A small model that predicts nearness at each pixel, trained from scratch.
Model: 5.89M parameters, 64-pixel images, arch unet, activation leaky_relu.
Data: trained on larger renderings of crowded toy scenes, 28.5 epochs.
Rows from block 3 of a small model that predicts nearness at each pixel, named by matrix and row number. Rows with one number belong to one channel. Each number is 128 + 24 x the weight over its row's rms, rounded and kept within 0 to 255. All counts start at 0. Numbers have three digits each. After the name is the row's rms in percent of the matrix's.
After each channel's rows are labels from the 100 images, of 14976, where the channel reaches its highest value: "strongest on" is what is common among them. Only what is clearly more common there than usual is listed. The data: larger renderings of crowded toy scenes. In brackets: how many of the 100.
# convs0: first 3x3 conv (model.enc.1.1.convs.0.weight, 192x192x3x3, each kernel summed), inputs 128-191
# convs1: second 3x3 conv (model.enc.1.1.convs.1.weight, 192x192x3x3, transposed, each kernel summed), outputs 128-191

convs0.112 113:132154148121136166135150119105140157125112125107125153150152102080131125121161120084121135147153128136125113109172118090094147127121113068148149095144117146153098174157124113148148155132145093
convs1.112 143:164120104120086072105134172109124109100100145129126138073110112166144113154113112145143125120121105126156123126112131115148098114156122142144171147143117150085111143106098121136144116121119163
strongest on: count: six (45)

convs0.68 108:138103121183107105143114149136096108127073148118149129093102129142137128118141136160161133100108083114140149134100152122141088169124131141098150113112088151164141147137113094079117061158144137
convs1.68 099:112123136091077121126107122145129157125164115132115146138137128110132130148158117143138107129186129151130087110160115121124132112121130135164142154138160131088144141151145160178170157144101136
strongest on: count: three (45)

convs0.50 099:130140143100133156181134105114121148113120128163099107102125154126152085116124125124154133149150120176172081137158173178151158100138110119146081142132152123159124111165126154113125170101160122
convs1.50 092:114152123147086120118083112090122106129088144089099137120134139148100143107123111115126145096128121128102124134122120077102102177121109106128153079116115113089144140094093140109135097129119119
strongest on: count: two (44)

convs0.47 090:128090130149125143112141146131151109103122157132127121109112105147153103140088143131140147133151142144146102069088132163114150122085074138153134144188152154133129151100108133134183136104125103
convs1.47 077:147111130100135150126095130091126166140110194115145086106125111120094212100088085154084137157149129128076161163184188111121114114115129112146114114119142065130089118117144100106128145127149124
strongest on: count: two (42)

convs0.127 089:137164170090131122127127153107123174115138142115093118124145102128093106108103116165118138137150133108162047169164140125145134086164106144126127119105117158135130122118107155107168132121169158
convs1.127 088:072113122152084157089112109134127100151103112118115089157124147120133141094156101102145126139131137113098180121123106167096124117112123135116145079165129104138140181135121098135117156134106107
strongest on: count: two (43)

convs0.110 120:141112114097117175091103122134116134113091187136096134129150114133112111101126104153156113147179113143154137123180173078138150096107117095157140112157146086160127161087129114124145131117103149
convs1.110 115:138111164158132080160137128072124106047139115059138119115130132144140111121140151122082137132063125129161117098092125129115125131151111161118070126112093133136123115098110153132125095130126106
strongest on: count: six (43)

convs0.183 124:112162127141120140127146101134105115155109113095135120145152111067156108086113129092097159125152126139126106115171099156107123153140123109140136151138107168120131175166111120174164155135107122
convs1.183 143:171123129127144111091120153115094124100079138149125157072078143177135139151131109157144141117136094143169122143139157108163105121159151112140138145121123090121099143107102119109129092131142163
strongest on: count: six (41)

convs0.46 108:115193167107142143120100158134121142133107137111114099107125144111138131130110112125146135109130073132151088150146134186141150125137168149132118101111084136126106131194105106151171142147118134
convs1.46 097:126141093102115127089144117102109123153115117151140137122128134125101120103166099091127155098119127131130131122129117096126129124129149109085131133128170120118115126134155122109087078099139133
strongest on: tree (32)

convs0.45 080:127151124122139125124151122121145135125136149121107121088129129171121131138123108141124097112095127120097148119101115140118144136158131146130123153143103129103140126132146122115083073160106145
convs1.45 090:168156125095093149122138161121089207162123178160137118145144169106080128093084147106126156134186110129165102158125175156174125126139135131128122117131164101150077137140144105122145201110147178
strongest on: tree (31)

convs0.54 091:116126141131121150080121118138120127147123101094115105143142096138159100122116115126138111122129136120124132098153087141133130139101129153129168147173106149101144143103106107130150131071119135
convs1.54 074:097117096130168148171125134083127142131123129162150134154121166092146120137136137120096146158146138173113142142067138151135131110151164090112095118105130097161143131115146148103087125136151102
strongest on: count: two (49)

convs0.65 105:106176157154123122121130139111119107123114124157139128081164100133147107142145130127140123120076157161160118147125069177084141139142110140144125158127102146088117086165078122128108128094109086
convs1.65 119:199149111117143151137102152123152132158170171144140120101115141149116134122112101138144123126182112152158124160165182121158130138134129117157172154157165132112162179139133136148149134111118166
strongest on: mushroom (31)

convs0.38 078:115119135151142174111141108098120125135169172136099113121114120139156115119098124165123144137184139152149128104114114184094126135067130151147137113177139165120130118129113097107161131122112099
convs1.38 082:133103087092110117137095115093108133144097126102145099103163106112111168133060119117098114108105137126074115144148150112108130139057116103087124107075117125080108108111133129124098111130131120
strongest on: count: two (47); ice cream (29)

convs0.3 109:108165148118102167091108127147131155120136139115103106100112142100098133146112115143119151155162126097144115174154128176111134081108156118125135157142141092125115124138122082100150174125071124
convs1.3 110:134114109133103081126143112085107074125135132116134112109130138124117126129120118085098116099070127130100166099065109138087131131121135150132109097102138132117110123069124134134072087113126075
strongest on: count: two (62)

convs0.113 087:100115132124146149154164132115132105151117068160114121115108098156116120150163151127173106171137118149120170162143135092100128111112123107105146118117111137131125130191119139142096156125095120
convs1.113 074:123128142166126139121114134147136153109137159091074084125148153168125133135113135123150132142133100118135079116126152162173149143144151125132106117157105151122111151109121100142171145110147146
strongest on: count: two (53)

convs0.108 109:134160120117109171094057121126112158125106152118127080119148100121137129115104111150138124146147122094147113146148126156127133103118093126148134100137099082124138134137094089110140187097153143
convs1.108 112:121133094110130125154158120103146111136144127175153154147150137109139121127153185108098149101125138157093138118074106135128140137144125126097133125122164137141138146118137169142080099120144094
strongest on: candle (50)

convs0.76 089:123137129118162148145172178092123107143148101139155111129127122144122153161158102129163094163137130177134157115139127107126152120108143095135155106121131151142120151141131136139110134127093108
convs1.76 068:127130147121109122114106124129156161108121153098069162122126127120104135148105181110136134106122095076137086125121128122177144129128121090135123112148089136111099094144084090129140139109123138
strongest on: count: two (51)

convs0.66 111:127106133131110159120158150131090137106169153141116116125159096145140140137127127118147105132155120120129120116178098119113134108116142150156156111143137116107126112146109104142148151125136134
convs1.66 150:110128134138106116153133106068134094137117085125154134157133127085117118128137140120082138115098169138113130139072103126103135145110097128100114112082124129140122106113143168124090093139160097
strongest on: count: six (46)

convs0.156 099:134167149128112066118129162099111153103135159105086144115149155141135174130132146146124115138165135147136140137123151182122118176137148158165097122109089140138128144143142111161161125150110101
convs1.156 092:134130126119146114153154118130141110147149110155154158114148098119146115143104152145158146121135148125125154112207107120103147141116113124108158166138107201132118115186134116120175134129145111
strongest on: candle (58)